From a checkpoint of a small audio captioner.
Model: encoder num experts 8, decoder width 384.
Rows from block 5 of the audio encoder of a small audio captioner, named by matrix and row number. Rows with one number within an expert belong to one neuron, the router's apart. Each number is 500 + 40 x the weight over its row's rms, rounded and kept within 0 to 999. All counts start at 0. Numbers have three digits each.
Before each expert's rows are labels from the 100 clips, of 14976, where the router gives the expert most weight on average: "top examples" is what is common among them. Only what is clearly more common there than usual is listed. The data: chords played on synthesised instruments.
# router: slot weights (encoder.blocks.5.mlp.router.weight, 8x192), inputs 0-191
# up: expert up (encoder.blocks.5.mlp.up, 8x384x192), inputs 0-191
# down: expert down (encoder.blocks.5.mlp.down, 8x192x384, transposed), outputs 0-191

# expert 0
top examples: block; marimba-like
router.0:440473492483464397523457479459457562510435549428442448532430477451536528498461451571520475535520485508586511482471471514411475518499501560494508607592474571545530516546446516515519519500470466447574543557482526530439516432444489451463494533494551520501463509537448538524501445511573442470477466504485463463474470435427495509432484507544490497529538537513468503519541514486560538509575505505472477487530450454522543534494537494497514498512517479558585565497533455468554492440480521526504458571491553557470571505520558490516507550496451528453538469512500469540498511536445530452
up.1:473503538648540498507536537545538497446520427501520579507484462557521448490523518477438398460529483468449467471495405455500506452428468451484447446438492447510502449515458538488510501524493518540555509512532487442539474578524508482462536563536578499462508572530485490533530576489510562540437444508500506539496522533493507524525475469432568511522511496468539435420499463449461479480513518524457589479535552471522509550496484486416554525503474468486511462505526482459506479497453478519525540419417381536467502439497538527493476494464474467550473503512522514508539500519529492526
down.1:497501533505506511541571531568545504481437516487514512553506507493530579528503504480516515552502466430484518468476498479495476570459529520512526448448473466503486520505411508509441493556478492501590496482504490520534520493497551484497568504496474466461410490525489466487555475419504557549440488548523517490403489530523492552489516591513470526526428543502567490557462497367505492548522463579497524542504517452508488543460518512470420494494463493466547536553530464520518498488537518532447525411516455477398437454522550534498512494538434604459532444465510404512517492499548433479
up.2:537479499468489532474469527442463514568442508524450448522503588435475506476516512457431536486517501577502510430550524509518546548488529491532529507559493510524440497441526413429485447439560433566445411447519503464492487486507472514504496475500439489493474489434555492474534516523471506480546515538525514498492541548492541465519540485510532516518537525521526514434544397553511518476492515471547451513513449540493463457524495575567488498471536505548511421452479531477466557568514529403466499475548529503548458488569487489544529532599396445490492459515455498409522561494454503533
down.2:499497445510441484484539414507585564491475513541555600526466512436467498589517479570608476504476468535536514500487481473470469476495500520466452570464465491491509441485493453479489541487513529474532549509494481521513494514485587473559465445486472589521499485519552451551499445487528502503496548512406539454534428500501495427551424468473507487422562429529499530408482471498472481491570526527504505476540488542509492561513502564538541526443517492492508533527488450460464516546415502581496459514541505553499524504458534459431469459457492486500493548478520600480493506525449460573
up.3:492512548530528526519549512528527486433553462487565540536486450603511456452511529517426407496544505409513498510471493473539547501513456423523475389427463441479510448518541510504492477524481595473597461491526463433510519579554460517499462543479471475406519553520497498449505539484513529526489514471458556473480478542492496495585516448469551536434523462447496486488481523486468477462497530518496566457483506538519510446570502478407531548553488501541542512538508521511461479482506494549523546468411404593451532478473493491518491472532512483498467537490411503472507478502468501533
down.3:497501518429503449471497618506448476467464483436514503479456451607499523453543473477489499521540519495472522470444462419559509541490493480486465533509486582480514568544478554524461435538488500511533447532457486504497471571519511463509527527468507449506464517444475515498535506455540519491566465477501428571500588592593505552470520488487535468525389529431470448538493524482503505527437521563486547502507453475471523511461479496422490517546451538476483491512554560531549488492467540501560513457476450472443545479551441462499496479428500553514505455512506407442500528557572493497

# expert 4
top examples: vibraphone-like; thin (high-pass); white noise
router.4:621596557500449528465531450563513503476521537547549475454485477531521443432507546444489499501545495458505526486457470496518470520502451459486474489512510506544491484486579480511484534473454479540496475456509565510519434603577479496536475468543452549471543428555520583574415519456570529468522486518480501481553529507496451427458565464428423468454440450439489534473453522452514466498454495525496423465486471517431464500490455520523550466542493479513513444523519477490460497545465495543562512500535502492508482482547503451441419494549488501508512515499460465540569442467490542569
up.0:548476509501509529475544474491507527495459507453491456450489456496483514525477432510528503462455441481419480502525440437520565531552560565529499530540537558617556505603547532473519506443529558469479546553523482514477486558463520464534500497492505510497526537458499455489518433484466490524549459520510521394517488540582537530544466449529498466564506529458471440483540435477462560522453493427502536516515486520554480538546546456431450556439502461460512466441550489529506550492478476583519468520521492444474586441504519535532525543535537457542514553518573596520465526498522537476
down.0:441450506588581526558417556564499532516456517499589538509486537514473600508446465433527425593526545466568512574481517504520445521519510457464498456458479479429516484479501496514497427506501483520511505513501528474493531549467476422486474470515489463567518463480539479500465513488570459534511530507543568541472458533457467540527545579526559538499536531524479516503533535459500425452436509526466469484495487479497493525420516549514471498429523526543554531538447449482517467464472452446496538472470517530476458526522442443505465515369478517550494540474504480486540530590462468489
up.1:461513518545529479495568549648521534558566581474507513579544525503515584507441564540585541521519505540489497478521496523533511425432493508522513506481437479533511507467463557456434456431562477524482444522463495520501514457490415480494467467450493497527506508536431453452523438536510450485540529518487506632524531443491473486533527495481461490583478505529543534466484503548444502466507520557494482525544489504516464499527519504555503482504472513502490552514524541501560530472466518483517447508462537443552413558570470535488520504464476516559485463477515462385443527503498469460
down.1:485514463473480546474556485496570467456500470513482476445447453499508427403476491492541595563506447498501531457449497582457534480548430497556457483526535581484487545498512490550523502580502528471449580491433500506527507497517491542440513472484514549596490523517503511494520489470499464480435524508484459490490540465539602512463432447489469415487515482504473459520483509530557588499529463519527497415476515530509567466513521486532527496569463561542509503501502468403488479530517458515488573499514498428486565486454492583509523545545497485465567464390508464541507464443486496545
up.2:525500553464576503436550474539480510481472495484476460490542546501507590536463465491522560506468450537470495580551514502469521491548593537504521501483479542540507437521518533481468553531527427492521551552502484530414436499530482513539521554516513546493463468461476428459485417452513384451566512474502475461466559490522468497540461479452529508542549555481500478545583480471496533517478487553481480504524479523552519545478541577429420511457502511465515502515531444536519505435484433536452443508491474461433429473498461534465471457508601545538508521442472545566504562507561475477
down.2:399415432540505510474458495522524512477470505457528453498496451524436483444483504505506473541498478522527532476500467490581423537482444480604509508459520520472526594419493518526557483530465508521429539531492553506542540538454535472546493445479527537576512455535535484542461493511516514575524497502563497510559517479493582572436489467558536568548515545549460500490448522484526568508455475490469494469464488444461494547488502563522509509450545529542536500519453466460459442443529491475511505534446491408517481585454416526491481501401464516568488512473526499429495469535547478521

# expert 3
top examples: the note E; the note A; reverberation; text has "reverberant"
router.3:537520532469517522442509486466508556535457491521526557538513466442420450503465520452479533485423507498527552422570477443522496496485502442428527564519501541545519517491494469450540451454534478565474438521454548519522544529454401558463461437482495444535480498473570525472440424558542426504501528542466504471541521514502501482443578471457436549543490547525536506533497437514444461529562511563561446534465470519494454492457479543450497500458517495451494552448495487539435512524512518491518557565507534447416460487458544515426448462541465461511435441504510461498543505495473491555
up.1:526540477533484460482497501458537553520543529522456516493559490532437549519522605494513570531461553553482561486498500610566453493456483474482497503543480584554516546449491492564534461541538476506441487530488500453554442528424502516461474471459470480481472440531477524413412439487464463444559538454529532535533472486505473430543557471498493550565509570520565572531502498547517491545498491516531449555469485512546477462467494497609438457521447485473442506450455453479451533507503533461474500530519548446480521492508497500466487490493467544505416486481534443402497489445502472480
down.1:536536525533543500485466519514411490457493487497512501463460480570563473470494419436583462474541531443518447483499458491440497519610459522453514472493488461514527544477521485516510532515471559452483524480507502556480516539476545461523540532556526556429549472477483532489583560504535539488444438466529459491504555631481503570581463481526477456542476505438482530476492516444485503480462417480570485500503526416465533407521537432514486477530433529504465465503470458438556488560539449516517530439472477532535516507490493522510539475460529490462559454534486475523535449440565466542
up.2:431357426451484477523462507506480495455464467540511557477540510514530503462484464495510438482495505473491432551485490464475518465517479457523451523500551508475569453566512534468492487495494546464544550498560522482508485512545595496504533590529517553435498545513527431533581522478541534483489482520512544478488471483514463554547510481493626509459465564425484552467481505471502460456467475413552575492531520481418474516480523469454447452508507497522514524514522468411539465553456518563493478490463507568503544487527467520541500475519562476476512511545442614559498503573499481523
down.2:451476459467501489443473439453533484549523546549527479495537550404573525544482586544407510513506551549503491548511503534464506528440513529497495478492515510493494466487485523523512550487576560466496483542527491508474559382578462544588508478454490513465501486471510425552529454496462478433516539478568550520464468432543495493477556507602497534483506531553545448433549480523464487457478490571484466513500441516557478503548415466546459551425553452506533548485474491565478440469477558472418466477491496452508511533515512417496525483482471562553497523503494495489517540463461515506
up.3:518507546506537493488575493470529560509633519587464558505535480520464552593506494535546521535499463525546499527462566444517552567441527515542478536509441470542490499463463503503371504570530492481510454437472511547511441509453517477468486430449497477468476486464474590479475428472461467510523508488478446499504520518473433446559524484472480488626424474540529473521569547533542502486454565581519459503470494503494547490499525516522429502504470592488514450501466490499536468479443499511483547514540537480456464513514515557507503489481432536494537465471510420499510450467523475534
down.3:463512545487532460516486550500481485463492456498535520547481486576541452507498563461542478449537501487506519472542451509420579496581479519470566518461503473487500491486513503502600497468459553467409444481482437543554518471512566486521508516531560490487517552489478506487538509465450547483555412458506486507515519519465543530576523504516508506432569530465479517523529488432422486524513455508501438571593511453537558493550540393510498444499487474505524500462468452475412461520544486504490532473534505452541554508458503506590532462475530518484445515551465495500474382437452427532

# expert 6
top examples: reverberation; text has "room"; text has "reverberant"; vibraphone-like
router.6:400394434409424487473530470430543426474573477496562440541523510570531509525586554510538457486570449500530558537503542486539512506536513468474567585559557508498563545532478506483550521513475571480516434458450512481518497537481481463434507516519438414473516483521459455507517516460532503500549491472528532506502492566471493542522583520549501521451516484460555457481529564434519466537461518479509530519465490527505549480535557456521509471480512531523469511539563550490513464515555514482448572462452515474543513442441427487493538544543464496543510473485494469516493521486436453500
up.1:513529536535541442479487574556419554535482515524471554505517480470505493426408450513524507546449539535567450489493510569417492448463512545569482541508479458503492468494474504512417497465491454516528561505538500501478429485486567514548487479487500586549522505546486577516488527500533516538483443520511414428433385454458507481557449523467538475535460517447491575549466464512503574428515493497508499495494532451434470482433514531523480529556501510517500486507470432403509518481476448493487452494519521557498460603552522504443496528489548490443537494524470517461499479471560533535
down.1:608609543466521481562489502489469417488461433448466522555532498574496451567473506524540526503476491502412540497448498429519508499490468574403500475491467511517579472566546453554491536472536493456529475425569476447433473549431516549545495517512467454438532491486520512487552497450474512486520417526532525529549530488454447525464493467462559527482475547570559478458513498495454419452455478514489515543454553515483492466532562511485460534454434520543501488527578516535527584470450452480480503456493447489500492480470488554564489485457498468497519472474533528519503501479447467496
up.2:516496500537514535517557533559501520492456518495524497461509465497546540441485493502476502542425511523439405478506472525519454459481475514504537495472528526553520503543516562457479493463488455570469495508528548464460421542527498497525421517514487535497547483505448478455460444541453515436546543515495486498553534538541532463507487491323474516516444563462525561538492475526541520459538561495536546474521484564453550505477550598433422506527564487478474501495494438482520480483485463533436403480494501493473469544568480496472366539509442420503475523454463498498492542514529474463
down.2:517462521456531466488451553507470514447532492443446439468495479465557495507510474503488447452438493498526502442511526464541521558502534474495434535531494539527525488482487471542457451497535530537569499497535494527524473534497614458492511527452436593520497508503541574530489457546508477532512516542534467533515498464437502512494487479444499424527492477492449468534432549596532531488437493449510538442517553468462494498487504500531457455553408494539560491585429502483409484470525464481581601477533472558462584571535512416458478496447490538518558472460450480555518525477555503531
up.3:478483488562528565533529508564541523537394488459503501411464520433505492502478482496477497510491374500464391531539505540523432554462468572514540455472494517543462475502478525502545407496503455540453493449528548514470479475492499406506512485510484519494545465495428471527475512528496466509488557492520487511503519551524576523491464537438528478515486558562489579523531517508513521491549461508520461514514492473430592567499485617449434542469576476501555544536533480514561413459500479522470458433525531455546460540491462540465462546497540449517490529524476539468487460534483474472
down.3:560522527482544472523547474478395522411457477429453463513473441512553459509500471513502489545448514468497508393539527453518503529510457445472442528500474504491522472554518505530401525482472504497565492522493458426549440524434510517434508492450472587588511501550529510534491425524474475477495461525475507500532466427471466449523495436473500492540469490542472522515462497541567577547534531506511547451517549540495454551456571530553469530532478464529536485548464516505525475462480462490621513525486498611458577524501520449514459517478510467494530526510446519583507510464508445531